Weights of a small self-supervised image encoder: arch preact_resnet.
Rows from block 8, named by matrix and row number. Rows with one number belong to one channel. Each number is 128 + 32 x the weight over its row's rms, rounded and kept within 0 to 255. All counts start at 0. Numbers have three digits each.
# convs0: first 3x3 conv (model.blocks.8.convs.0.weight, 256x256x3x3), inputs 120-124, a 3x3 kernel for each
# convs1: second 3x3 conv (model.blocks.8.convs.1.weight, 256x256x3x3, transposed), outputs 120-124, a 3x3 kernel for each
convs0.72:161160157178133086132158131123172205123157121114149063098127139110128094123100120106093052094150117056114152198125125121063141165082154
convs1.72:088083112094091108106124132163120135145139134132124107093109148112124164156132138145133143127120119134118081115117106130139126096135116
convs0.73:134127129159120108120096127178112142151096064212190092117063099115074133122100142119070054185113116108160128073101106093096110098053079
convs1.73:072054083111124115154128088159122114156147088160156124116092126116083132121096111135133153138144135095108130133142172156126140136128160
convs0.74:112133154122110128205184113058094139067093113141088147102091068110108120112105141092135144165157108173138100158166217198136132160113160
convs1.74:109082081155131104158127103176158165205160151219145176094120139093135137096116104126087099124046064071071101124121141074066086119138129
convs0.75:113119117090110080136175152188178165140196135104186141122127129149164133085097133125138099140145151026130174037079093122150096136133113
convs1.75:163138107147154103155132128255043212161091148106098118106153100136124138179136163127093159152121177107073100113105115185104083153147163
convs0.76:121149189113121131112122164102094073091094089127136096108102130096086136130093103109104109089132180154170197131056067091072122133120109
convs1.76:140121148162120132096049079124151140129158162131189138114113156137110173114095170096084095109123143056117102111122130133185140172213170
convs0.77:118134153115114125102170126143154101100132081117126150115119126123101109093095128193215156082103127190117147176153198129102075195179207
convs1.77:164133173093094130091135120168125130176149153167159143127127135141152151158162138100117111096131145113142120111094083158157169151125156
convs0.78:112150145119150121130118098116145032111139093119186038149151105117129112134174142182132060103149109153111132134140107113085113167166135
convs1.78:132115130154164104106171152104137077124133095149105081147116118186115125128081117077110124098158221142172210063066127146147135108138112
convs0.79:133123153110112154132081110090131076096114069084125114068118112101105141137103125118095126161171125160107126151167180122099123146060143
convs1.79:166124114183151088126103112132141120211097147255068220130104168135146152132150138073114111093107116080102115169158185136101130078098122
convs0.80:141121118103114133113117177094061115122117161167144107146139048169151096153154143052082102153135168243112088070112100153114120109135112
convs1.80:110126120138111124142118114154112140127104157156155114205159099254176089227155085213140087151176098136164108159119084169170168127118155
convs0.81:138134104155127112126134146099178179106221219084187130133141088129180112118168137124221140150136070163172157135143029139171097108117096
convs1.81:110045109112034134148096112096112168069092130101094144107134117137047124184061102126110116126098112075136157105078115144150153131111106
convs0.82:127093136125099112126128164139117052145146137090078060157142086134168135126137119056107116171108097134161100151130148126121103145128153
convs1.82:074110082151177108134155132082140144102089120159117112143105136135116119108113129087117096076086122141101121085063081150127109079071112
convs0.83:128164146102142114146096125116098091134121086041102163111138112141150174069115225139169142143192133143152167166108107127105078165126136
convs1.83:145082088085134143094107086166096118133124147135121130121168154092158179124122163090101146103078076090096065170151102163119084127125113
convs0.84:152144124069076090108157162165159157162144136126108080150111158148141154130068077129083164138185128123078026098098113069081136136083058
convs1.84:137142114187150139145080077146125118121132131136141126092128169109142167129148154106137168080134137057086107173179157137154146140165166
convs0.85:157148059089161050139169082112126105118149135068070210113098048108120079061090141037165149089146120085135131111119007143127046106157124
convs1.85:088084159107106148157094097123054138102057130154053135117085131122108120121111128102108099154085115146106094154156152139157152121148140
convs0.86:111122110151139120141114101138137112127138152131143112167147091146175148171143106122151123157192148191159122105085065111139094100047050
convs1.86:128135180142122147142132128120130134110095142104072127129131154140146143122165125094122104094110123090051076181129137161122114209212213
convs0.87:126098120116083153132101137173151129167107119138098131157165164116196159209193178147129135082122138082090107111065075119082183214156230
convs1.87:141086126120122124121129128122150094108126049117129095096046076108087092095121144063175172076158184088136135083076049187163130173160113
convs0.88:120160157135156160096163119090062148098058153131165140106169100134139056151192051095055202109063138132157100068067093069120087081063082
convs1.88:165101116151074124125114108099104077113119108108146125204146030182135052172199080136095141142138160148156118183143153145134186143128191
convs0.89:140134113059081063149165143123137182126106115153122110122129152128104099132144129058077080142101084196199144121147129057071046163178202
convs1.89:119129132109125165111081114141107150132107149153121150122117143163144141164159167137092087133113085128144114119107117134143147158161159
convs0.90:119129107147092113102114126129118101131156150095169144126139103157150115097174165187158133131150130069069090153148134128103101152107082
convs1.90:108095058102112132094101075143121121156141133143170181135130122134138142129120107086102154080082101130133133149126119104113129106087097
convs0.91:169133141156112140145093170118080146119069168095076148087119127098129115102105139033116178075140175085156215162109157158125150155147101
convs1.91:081071085082101083082098090095064034118074033107082027051107084071127104122099086093081115153131127135124139123114101098117109106107098
convs0.92:143098133095071105120124094053084068093097125063064129137099160084085129136140187179156125098163177215112167111117136192162146115153109
convs1.92:147167133107142138097101116109116100164105103212135159153104119153151147174103143066075084134133138110115137132124130155155139131116120
convs0.93:154074124198127144146180126107130163117197177086159118106096113123101073150127098186064052121063116140092096165091114111035128108086128
convs1.93:160108107167103094172132134169078137122112136158135110151158125148135111121137100093076120076089147153095138152136136131136161177165179
convs0.94:107116132126127119107108163180098087111063115084087103025121117072118132097191110045060201107100136104162103129136179091096103093147100
convs1.94:133142171160150135151151152081134128123154123119095115140121140126115105131111102164086102157143127104135116157144114082147157103131159
convs0.95:134143134168150145126149131113111167130147141079161137157125109147126084130147124136141146067128179156156226122091089102133116175117130
convs1.95:117081107175092066151125115160131110177136107183101138165138139198197117165143075108088067118136123104186153143148149125120177181130123
convs0.96:109123147093100132129115136110192104074098141109109169105170101099132145100104146080172154083142207182131125175111129106117255093177162
convs1.96:129144174146158170133167147083185117128122126195119190136118109070093131114146150102105077113104121134127141171190152059110109118125142
convs0.97:122173166146143161126145162085086201118054192106073227065172160112135130137099111089142171123144145148154168063151187132123152071116231
convs1.97:098094161162116168161171146143116168129093166154069189088123160075104169078116187138110148132103087113095128110123170128118137121120141
convs0.98:144130141142133113118108158124141171086110100041115149122127201139153149189147096101140135094103145182118073147135073129160162142054254
convs1.98:117143101141102101133128118134173182135132227154113155140128079130116110125088160138097100149101152159157148120126135094102144141174142
convs0.99:136129200132153190149158204078022117068058126061115139122115119127109111086088090106125162101116141120154143116135175157157116188206157
convs1.99:122098150123137143115147099112132139137123147149127172139119148118103120117128141112132109117112096090092127109076108112083106146140158
convs0.100:103137203143074193131096141073161109116207173107122166123140172105117193099094178123156221069100146097111200130099193134167135125142086
convs1.100:145137064071145109106159110142085133139110180095128248127148194124154109166137073083139132156138120112152077158160122119119089121106142
convs0.101:070134045079141068085141101125148057140139087187114083188248051180163112204085135255062092218064142247087152103077101108154150056132176
convs1.101:142160180151172162137096173140145119137114139129118144114194120084167119085176151151144136129137120092120090170128127179135121161110148
convs0.102:122147176085109114142140090172124117190085076140121088143128147168106129168151146255193231176107151139189152127151156155166105165198189
convs1.102:127130141085096141126097146145146103135171142143155094141127130148063124125091143106095115143085087115066079113113144125112089123094094
convs0.103:147110153154141171160134122151111165163072140157141122080121139091137168176123144146205166138099160135051150175203169080182131082208115
convs1.103:151181152144122145145121182169067173131122159100133119129123098156106141162084137133126108123113111126087112135118126124117121135118104
convs0.104:112122124150114126158074137138114085125140173157125145106083120154142105155185069096165135156161133106186199132064163155056167182064202
convs1.104:153143135195143104170125120101107109149074132187095158194118136164108106120131142107120138094112155080092096147163151117124145155169144
convs0.105:118117108078110136106065128142109073135104108112133132169166113133184164119151169121165151166132137151161126091139173168158074200109077
convs1.105:131118151125126144169143159171119105184105146180100120129125103114136115166128088132181097150149074127161092171129098169146113075097050
convs0.106:111155085113133135084135108097088142088101119132122178118125119122165098093154088185140185114182120145142084160141132098082102135113113
convs1.106:145164152120167180085111116109180194098173162118144145118161180129189152153126169137145088174123125139140096118180112116155127123126123
convs0.107:108154161123122175129136126205204140168152087119123078094147113078115102117165063129130059114101169159157155099110102096086062060127152
convs1.107:087110157130114121112162138112093094148092065179111048121166131142176079121145126146100112140124134115141125171211203082105139130130164
convs0.108:121126133140155152169104081141078103092046114110152079131123083154138099111098123186142131161141123096108157109092123112196136193132000
convs1.108:088149136109129142138115136159096165154151175206136211142137209133154213119162155112154128139124102128141119179191137158176121112159105
convs0.109:139138179134127143136144151155142127109163130147179084121072125100154127113130098113134164057146148101215148142120119172152073205164151
convs1.109:129111135164144115161128101141162143141139105112146126093144145053143152069124158116125148097123133096142105125124066128122086111091079
convs0.110:147142180164148128131109110157157104143174101127145116128120128128153149137140124137095102100111111086069050160231181068118132124139134
convs1.110:103126144124154117093090089102138111097104096160115097143119105123104099126157155154185127138142126112081144085102121084117116115126136
convs0.111:120126187121163159097156180108096099071134122092097118184111124155156092184178126069131161125116149133156159071119159152177193095210158
convs1.111:134117095123129082149159104121113164131173155143193142134140122115111107125129166133129125105124132105142125125100085080067080125121162
convs0.112:153123119117108113157114134102142095088119102129123132088109113127136134224206154140146225145143129162092139111138141127116115133126154
convs1.112:091109118143144118098095089155153129146110093167110096153112103117078070103113121124167181089130139111114156146155120121131107112117140
convs0.113:131118113140089093107105105128142130121106084194149114111109152111084108188109062112133149112120090101111100158154138139095174163110155
convs1.113:121182166102111076068089050114116137123126135142138138113161187108145183109139166086099114097119120106104127106129178062089145104117152
convs0.114:107157132105189116106134110105130153096101180091078129093185190138122171107129142162138187138139204120148176126145133082164157077121130
convs1.114:118170188117076162121118162137103172122121150107107127150155098115119083116109109123136139140127096158080104135123168112139172132130104
convs0.115:151090117162087137123131134074138169063140203074091145234034136156087137164110150207043145159110149159187199160202180174093107125171166
convs1.115:179165166121113171142107124122151154125134112100144131112114131111087087111108108069122130059093098073086019174117148106073117148085108
convs0.116:101074062087120086123074141155177157146178153142163085111139080112144112069100126145135088106171205078191205178185119136134186103147154
convs1.116:097164139152184159145181145158104124143114120146134105171111095152112096148092129115113111086099101118134114140112115103082076133129111
convs0.117:154143108168135091140096113145075095128080127118058137103071106148100090134082101165101190161115162133085161121130036171255040150205036
convs1.117:121151151132136126137151099114171159124152147125146145100197172101169109113154158174168187144139148157140137194117109177142145164159179
convs0.118:137104151103138108093102099143118081133115080114110056129171162107109169105053108147218172096194135052134219155123178078136133133219107
convs1.118:157148157091125145083128196243098170158147128102204082092183159131127143172079151138108139110098130104084105088110134162139154167130142
convs0.119:134131151117147123089089099175039128158036064138066056122144139093123146140117155197182152188154077153133106136161156117157139171121109
convs1.119:119127178134087153120079121170121083191131054197144035165074151151072139169111108143183180124168159094155154063085117075105121088085115
convs0.120:118110122097172124100108041140117058113145089093163090150047174174079119124080101174179177179135133209143182094134158123186163122121139
convs1.120:157154168115132124099110111119122114144140138151145127121170170104178172129146145080113109080095111082115077131112115183142122131138166
convs0.121:112164170116119102158177161149130144142162167175156141097117146122139158140170175180147214129101128129116108121152145108111114075119120
convs1.121:120134137115124125100107138104143109110128109135118121114108124141122123130129149130126115104104140165132119131131141065073100097085108
convs0.122:148102177130083114072133176089133097125113133071114093102139123126126139136102171132125131100118139075145158047023100139157116164089110
convs1.122:118123130093124103099094105113171148147152115104165145094165123082160128102108138116080143094085149070097084108155129099111091104112100
convs0.123:121120136159107124117134161118135133136121193058092177150167161148136126139160173134097205152139072084120143135047079141217164135132138
convs1.123:107137133113098158100112129108143148105155113116163146142104199068065159079106099150163122117085112128075131120134145117118133145116127
convs0.124:088132095127138104172170125141088148097101138133198208083109091131120109130161137091105115130143195167105162126146104113157142049141140
convs1.124:116147145138149139084125149075110143102142143112162158149106079103136117110166147081111103092106144061092145190185215098100130146139123
convs0.125:126158146140144139154095166145113156141104151150137163111129121116119131107126147180096165168106132155118148155136119138135130096136104
convs1.125:164200198106152141090098113189236091133151099167200111129192167124178143143163156136138145100116166130128178123130153118128142121142181
convs0.126:147083175160114135154135137103085128128145163130173191177122154176132139187163170151165151183173094121127121153085122217018012151063071
convs1.126:097125140120096111106118047094066147113073113144120171146107109131064079134120134085152112078094109054121128115124141109119112129121127
convs0.127:140089109145119162145118129079204144087128135107135180108147114107119102082082126176161178131124185125108120138129098149147161105133148
convs1.127:158207214164186158149189140152165152142127151179131171123118100116104119107130195134124107100097111116111131101108122090097102122117123
convs0.128:173173142170148103181181134135096144088058114166102123122149139131162124159167106135071062128128113095129088110204161129132060226196113
convs1.128:139156177147124139134147100121147093130143105102148170142115128110109178148100103167135134188129130106123123181127160122103154150137158
convs0.129:133082091134103058149126147114142152113155166073110150133132212110106139111099090132088115043089187158112129092137138128149124150128112
convs1.129:139107127116114098118159183127152199116124127148162188166138127148129151136124158128133121142139125147125140146117141142117120173142101
convs0.130:100118122133144115143163154132205111084157089080158070169128149129129120153130119231103114234196211132120162099132152165189149092137097
convs1.130:150158175150166163091149133109131116108113101144115122105190164098139140132157132089121095108124084110130121154096062134147123161131118
convs0.131:188178177148142123091098109201188139114170117091091072153149138158182200148127124154128126014063079124200173151170131096189097126090117
convs1.131:140164160133118108054074070144120121097094109114109107109077103116106136114142122167190130117138079091078065135109102164164162173137168
convs0.132:133095143113142150125138125125145087117127150149105187123064151140143098165172110111098143105091106164156104135166169133164148129157124
convs1.132:157121142169131094150135091164128114140114108142124125129093071128169108170151075104132116112114112139127171149138147083093117118115101
convs0.133:113151138128153171160161132102096083099129081124131060063076132063063101129096103133115079091091104131082053162157097205220163069147108
convs1.133:146178163138177142178190173155098140126094124168135145156158110187148131164119163119115084163125135119089110138118124097046074106104121
convs0.134:138161143143120132156134159065110150090118153046090092164169116151141127130101087091097154052104136091089144161180157192127138143125104
convs1.134:090084107088099097127120112116141134124096141123090104151152106166144064172124054192118158225124139160096098072074122099089075114077117
convs0.135:132146105114109076102097090072114118096105129100129098129119125147131091099088100131172183150167158048103109181196145097119068183175178
convs1.135:129145147147141119146126101144139089135173131106139136109116136159177161164146122101108121101111128180188166113138131103109110095087095
convs0.136:129171117146100064156117192114138151179148159177122151077124134119157137088175133101149124040110117040109128188181101218159070123161255
convs1.136:086144154100134151149177146058151171132156163174149163151068078139102119119124144118110200112151161157203219116124197106128189133122115
convs0.137:149185123151180142136161116117182177108117145130102107106139103097117099124149153098152112084079076103126096143149121198209107134126116
convs1.137:125097105098092094204182170137153141172136117164162122129094088128075104107091114125120144144100181128084132137131084108108104131112118
convs0.138:087116094116135119131162124120095124106114130092070115178149117148168118103113077177103119084135095055140150142112043177134074165119084
convs1.138:130106119154145124130154143123132109147166120084126141130122153139159159186167113127117086157137167143198153111136152129150180139159164
convs0.139:141119116104109116139111097077117128126207168083103094121132154099168187107149149149110127135101120153177173170151127178196117194193172
convs1.139:108127121120101092148160151139152123112125137149112137134140115110133098100115089146131125137096139133098127093067061160108106092077094
convs0.140:081143128099141132109141134116112115115090053113082066179123098121110110122127145167156215109118107046104084098148106149214108142187212
convs1.140:153136157090086134200142144166151162152139161101125138119089105096093150127093120100117101102104137149152078138129114117115143090141142
convs0.141:114093089136159145117123112094115093153192142105100044102105156135086156087092104124097130131104082119123121105113102154213223187196100
convs1.141:137163128150157146171172132177139146182139142128112153129123104124108112168125101146090094178140168142128147090062059141139127096129132
convs0.142:133161171165082077123132084069110094113162123156145150081110109099131125118111120125105196092114098153134123159168153163191103123132129
convs1.142:159134148126098117099115086134125118144113121144123148178109148154106147152139141145136060112126086089076074113085099150106078140118166
convs0.143:105118097127135175122167143100114134104097111051133094069157166104097175125134146099130102086064095159131086134127143150163167130153072
convs1.143:111118191101140128147216129123152164110154159124172122117103082119093134123100128125080151108091146130157155137143127132159189097147159
convs0.144:151123180136113072137156181157122102154086120128137146156142123113117093120155129174181196086119083162119153161165174108141163132148153
convs1.144:133117132119099163125092137099138112140151108173154111131136140144098079122122091189130168159165116093088156107117137060077077120144124
convs0.145:084124120066086047163152096104148148123140182103096192188129165131141095163142116076124099149111104063094138100156049168177112089155157
convs1.145:149163218107108145092152153097172079126143092077078108135120108161125110149131082128118146156112169162130146170131182164147149108087112
convs0.146:122120125149173120136137107066120141017230255063163178135096053053149170112115108113160139154120088094131119110172220077224232116150111
convs1.146:089058032116140100077128112064109107088100082139135117142123087149144136148107110100084104120076117083055115174117126152075092124102127
convs0.147:117091130158123149118141122076110054092132111141171143132141153165165181135131135176144190114120174143105154144188147089156157132133105
convs1.147:131132160147135137130104115112071145129112136159130084126104144139104156152101142168112069144129112116135120157104061145146128122105099
convs0.148:136156142071124086077075078209170127133118096109146119162112183116084146132138158181145170128121149103086092209169085134149167087115133
convs1.148:114172134120102091092082117137126102093132136111120121114122077145135076155091079174151130126125124093106134067069070157138062188154150
convs0.149:138133105144127152149142162156138141139073106138107103102175171136140150117149147073078062160158198142117137158165101119122096129101065
convs1.149:142107148144159152162140194109153103127157109150180142113137148086127143098110137100076072114110127119113100101065095111080127105060052
convs0.150:149143130131143140134162121159111053168185084114162137135127111176125117099120121148066122118084092138148116136125130175133091125115103
convs1.150:155128111148090118147124151152101114113135153125118128143097115093058149114132144126078108164081138112097120100135115095151142099108116
convs0.151:087117169101134151145118053092086154134126149167144111148148139114119171081126110059119115126070076138164117089144158160169127198151112
convs1.151:170127184139090140165127128151132094139117126122109143135124100146131128147113102131162110176172141123150129164121118151105111099120182
convs0.152:157125177107095093128109145115161128103151118096097117116056128128105132142148105112101121101169115140131159215155114092115131116138106
convs1.152:116144078158183127137114087153116110151107127171091143116110110127142098159132098125121151132152167126072130166137190112076115136168162
convs0.153:144163137174134131134123101115114102116089057056080074098103106148140161106155222062128139139091110064161128165189203141166124134096109
convs1.153:158140164112174145093150072118116107123102109109120130102147113111118083096105041181172138157149101110128105152158154110110114143130160
convs0.154:106151109099118105089153127132116114144137120096102115134167155150147087154110054048123112139118140154128181054114184127187189173148033
convs1.154:127126131132142122106099121093116097085128111111144116142099098107084116160092138193165165175146152130143192164155180118098088172131106
convs0.155:071064059133154148079087090146120115136096099105122111135091079135115101140106123138113078126133163171121111098097039142108109000000000
convs1.155:134131091099080086150144129117131112135130102154150137126131164101131151106134141154153162114121133101119113000000000053048063032046048
convs0.156:111133126157168181194160136085132135129119134081122163150152134101116130123137134126130157156140140031080058151162155154150153097132040
convs1.156:086090089137149122112120126149135164141106141156140153127122100162139125154144130149146110134103140097110114106096092132108137129096124
convs0.157:101109076169155105137117095123106096177167169156158164106154150148156158123127159225178207104112108153126169121143098183158114208203144
convs1.157:125139095138179166107091103145141140132165133123163157101113115135145140153141124098116143116126119105093113101098091067031050126128149
convs0.158:172125098096112098154130139112119147146130118172151151131139170117109153152144157079100112153170147186183119125145080206161146183157195
convs1.158:114093076103103091166139136157123159138100157179125172136133158107131143102110181135125144102119108112113082141115157119093127094094101
convs0.159:128142121144115129161125120154168151106121087137113124093120115094139142121121154160114111160119197124159153150191153126111100112126092
convs1.159:137109120117137110146148141131114125151125112160145145172159124184130115165129139106098092111097142097087123170151148132095111122109117
convs0.160:152159180089146170094158161107083083090046105048032075029123132000096117080104173047101117087068116076148219129044142134129096152077136
convs1.160:178124165107078156065101136133183188145182173122188128094113148114134153138137112103077124143141168132161112053065084079110116112147141
convs0.161:142104079128110112131105068178119148171138112145166103180192063149104053116120088128162086123156056058169104221134101197117078169159144
convs1.161:129134148121132093154149139119114111097104119081083102122183077129211150147221177111142187111175181134211149148128128147118128175172176
convs0.162:142102109118144155126131138160126144218134130183135135106158119109197131067156141041131150076093113092085115157103088223084126176054196
convs1.162:117117135167077072191089095116141161096107108107102132155144161157137172131108156153139090162148091169173116097168038142209092140175091
convs0.163:106120126103102110129098070118152058121161061115136063161096126144105159152109106117170116085138110123123110110120126071078157128106191
convs1.163:109205149129172124127140154114114120150104134179084185138112105138092099112083108138183142135151152158154189065120155115135181119161182
convs0.164:152106156140110107179139121084153133147160148144182107153149149119109099178126120109101113149116075079059088156138134140125119106064098
convs1.164:161108152143100182169128171115095063125128065106132096089095118108098106140102064188149105181130070198169073140151096154166088150166104
convs0.165:137128165110104118201154186146126162115153156100138095163113091163126073147143130171136143152116207104095123143144130141097121169123169
convs1.165:150164152128139178109112185150180107125126108129145106118118083124101129102102157096183166087156119157174126059000030130119109129115127
convs0.166:149124149118116146170136157125098107134139111136149169105163123127159113152166149166121158155160177095136179075075079086091096128129140
convs1.166:125068107088082092112118123076119108092137116092154116144145144149152142195172131132115090162158110130171108113142139119109139079075122
convs0.167:145131090169132156151149180105117072117150118126178163178127089193104072212118109113081127121115110082129089177106115159069139139063112
convs1.167:106131115125144119166119091127094156138114159156109166153174166112162093123125085124117063150185142148191166132158129117156125172204177
convs0.168:114136147130126146097112135138118073101083038126161077153108106173120124156116123165103110162114151192106162101100176012037177062194130
convs1.168:157161176117157166132179153134135129140142134131157132104137197101171169087160133148193147164209148139196116160134156134094111181149135
convs0.169:097096096101089099085138102101187143045184146045182146176044133172083103151105086191164104164134138120140162123124113127135125158144131
convs1.169:180107074154095080118120085159099219133106186121076193093142114117137147123107145137132109136134071157139051141082021116121088154130099
convs0.170:152148140112146082097147152107114129111139151138153114123120110110114115076120140091139101131150084129124115140116136144116136135093083
convs1.170:139115175091081135072090113107166186111156151081179227110143192102110152143136129132130103109133084072149100149138127108111094117107099
convs0.171:127108128115108116129134167128149131113122086136089063100078069082048055125078102137164149095158113136121162145115110120116187068175154
convs1.171:146149192093161174146149130201125124176101141148105163159134091161116113181106111109125188148107132159142093059070105070087104077106155
convs0.172:119121157138134135092122114116166186075123131118110133122090147149097098126116094151024101175140120113136148144190133143104093160120086
convs1.172:152132127125136139159133140105170158095167161078151195102102152123113139104116084157154111148144144146114155145065070151109065107136127
convs0.173:132108120129078105102124121125134102126124087171129082153150136148160134122168092084160139124165143122148139126109131128140098138058118
convs1.173:115079082148117098126133097097095240073082177087080196123110130103085111087079101122206193173147106144100120130169143109147105109146136
convs0.174:069112137084126127099101103127153164130205150162214187175123127160136120121136158109152100157153172199147138121120093148124130162158232
convs1.174:129130171142119159160143080098093121118081140102102136151105120184124091185119052103101127146141161102123091105117084127117108112126104
convs0.175:111110207172128126158137171192168132142134085120118046128158144140133109166122160094092086123131124067040210125108158185165125140106139
convs1.175:178137117137131105084120125158069251122103160110092186103111131116105141132107126112198146106173117121156107112130126096109092063106090
convs0.176:133111103152123155168111180102126135074138086108130098122078136172095097139115122138135155196033130154154103098135076108143109138130129
convs1.176:079135171073128124070164137113134123123135145115139140138126124123119079121152123084084120090087136102101122165169155117151151126104118
convs0.177:147072155104084120115134118124133205116119165113116139146138152139139162148119122096117118108159117185156065142040223135085128093116187
convs1.177:151115074087118079086127111122066181127079142112087227094182138082132094101128062140187154156102119106111154124110096118143139166161147
convs0.178:140130150129083119142116155136180134099125117111145117104116133133151124136170139204095155150151128068158141171151129088076070127177125
convs1.178:126161129085139127084161131096132077112120086086111095136132093142124080145092088080134153126139109145122084136126151130123120107098115
convs0.179:156139105095082107090132092129086126101089173127104147088155113117169173093150176123201175106166110120096145138101152175085132125134161
convs1.179:165148162116171143148121090145082128130141164101151139177111080211092094208117114124155181132100123164144129096117095120136109116130129
convs0.180:134140186134127145183119147080138153101132218111031201113092119146110126174126135142116127133116131191158121161156202140135108085150176
convs1.180:197164150175143153133136162092158106105120131147098138168129071158147078136164115094171138118185104160218142172147127123121101103112102
convs0.181:128134133100087134141104149098085124075037128119068152091115082066140115013072081211125127166122088146103148130150120078123156126103051
convs1.181:130096105145125101113152123167156106169167113153166099177117150172110171128070128187139127173154129140135116136112101098092110141122128
convs0.182:077095088140139153159174115103139085134195151133159166152143139129143149136145170127118126124140125080136156066117154104099116185145126
convs1.182:117124113152136114147107097110126132111134140110094142123099127116104131129132120101110183129139099103099114148113127102104103085108090
convs0.183:135110103101084051103158105159179122156150123185153133196144113200137105182147139170100086177061100232120123107141100040094073000101105
convs1.183:132141112136147112132114122116102127105129111105115099105166083104157064137173083129109114129114108158126123152128132131118127135084128
convs0.184:132161148132141159114104120060127106037100074074106124083148194110178158114153113088133118117173097202167049153134119141130122110092151
convs1.184:138128098125134025106092052202071114207088069255101052197074102184065090151082111127165129150210152170172119130136205148091163169106199
convs0.185:160073149137104119161120090109125099097125098124142093163095115164126095125124102082134095105073106084090120152023142193078140190011190
convs1.185:170198153126163134145147132181088201158131166194091167146156186150191206150168197139195124146167117131177148110132199115131182133175185
convs0.186:087110166116104101126143127108037115141095138182131161088170114075169135105150134087115126094159151083205196135114120135203110139107173
convs1.186:152143102107115128127137107101124153072100089056127141181174131134186171146172113080144145112149136082146130121156155121194166098169132
convs0.187:132114149106125150094138132154153158199142127148049089126067113136059148113104136093080141143088121191117150103097121057077109135068147
convs1.187:120121163195097158157115185125096131091116140119084102076122118093127088115103062145150153143148128124123161129123161127135154165152165
convs0.188:127131138089133131144138126124097052125131087122143091088060109107085125119110132083179137087123123113145149150131102151129141141181160
convs1.188:152125051130146144136151175145075115145098088165173069135124135142125154151086158076158147069133133109108106083121103102088111107102122
convs0.189:112109123112178139142154095106095096123076047095065128139081108079094090052120150128102077087015105054108137073114139145107127055087151
convs1.189:195089116202070135129084134139097179145101166156084195155137153157108118119124131158146221148103160118095150135153167099112113138121136
convs0.190:114120105128104085149120119143138124144146105157130097129077105122108115118142122109065104135123060139095108000042000007041000000000000
convs1.190:118089112121072092144100119146136119144140092179111116118131172096112153109112124107155136099126083110135136000000000044016000039006000
convs0.191:134139112164120108139111132131107110117138106149153097146113134160074183116076118168122126145126083097135142089138140129129115106076146
convs1.191:108145118090123176144111125166140121134124139126117144109136128128148182148131106160171160142174167143120150117140163166165156165142163
convs0.192:115112121104093072148154127170117082164161154150171126099127116086126128090161138082091128067142151118157123206205160163137123127147124
convs1.192:110112094169146127078096128094147136146152109137149141137129145126088127113103115127127138126107101145107118188165156160173163138129093
convs0.193:156106132123123152133148102136146166112077156123084113176144116125151107147162119128127173117131175165162175093087168066071221204129113
convs1.193:071105082124164096104140111079176131095135112099132101134126089139140096139103066143109111103081121083060096160147122169155147142145157
convs0.194:115193149111180153132124130150141120129141135099173160136161160121157133133120134118099125123110113091104114124129126133175197105122176
convs1.194:149155119140149110167174149091118110096125131109097156119164153134171138103144090124098142094107163068127139110120138075088127103126145
convs0.195:097132140079155154100134108088172133118136125122147102142113171136134173133140163114139134121162149136140135139129120116108147090107098
convs1.195:173160151173144135178152164132159159119125161109122170142118091116125060096107082090141183071131151083143161166141129167148148125113134
convs0.196:112124166090155149105154133121154188118160174142162201073153074148143039166138097193166164150115176151087132118102117123176168074102076
convs1.196:115076144083049122116138155154079107104079106106135123146187086133165091131163087090082110080097100080111092134102130122122161099119144
convs0.197:140155134099115102153157169056119133092132107152176111116146123126145113142126112128148135125146135123138168070109108140194134199169150
convs1.197:141119126115145175095078110146151154137120113125113104114160159130105102132094093094069147130114132154147135112079119132132137097115129
convs0.198:175170201135122202163126189103141140111174188109147211144147163155156120145146121148149147153166184175148181153124091153143163149084114
convs1.198:110112140123139135132142121119136153105146144136146134122132119091120124068080089091111132086121134098138124164149149121120147139120112
convs0.199:114163144131193139119141126099091154209147096144156136157077130186148150141137134158035157191127132111078134124189128168141080109130076
convs1.199:133141160104118161143096162129118152120103134140109133102182138125136061105137110066135139109166124145113106187156163198154132163145158
convs0.200:096064083115121202109149215170176143154165188111157147139087135119141153108179184108085115144108192185199184125122108165199146092144120
convs1.200:163139196154147155126125118125133085102127096126118108203132089168129093159143049123120118075130127065158167194174196175136167154125138
convs0.201:141136116137132138114124155087121103078139095102106116166120095152127124105110171066139129110171083154151078154131107177154099177143090
convs1.201:095098114091155136125157123122062108118086067097097066162099109144089147148090142160080102188108140173072151143086073150110095158103111
convs0.202:090117175095110122131103132129077084140111095134110067133129146155137141146143126139184167159212168157180193118181126147162165106116145
convs1.202:167180172144124168115091164153130167175139140147131167109167191126132136099098092047073130081093112064058095151129159140113136121140169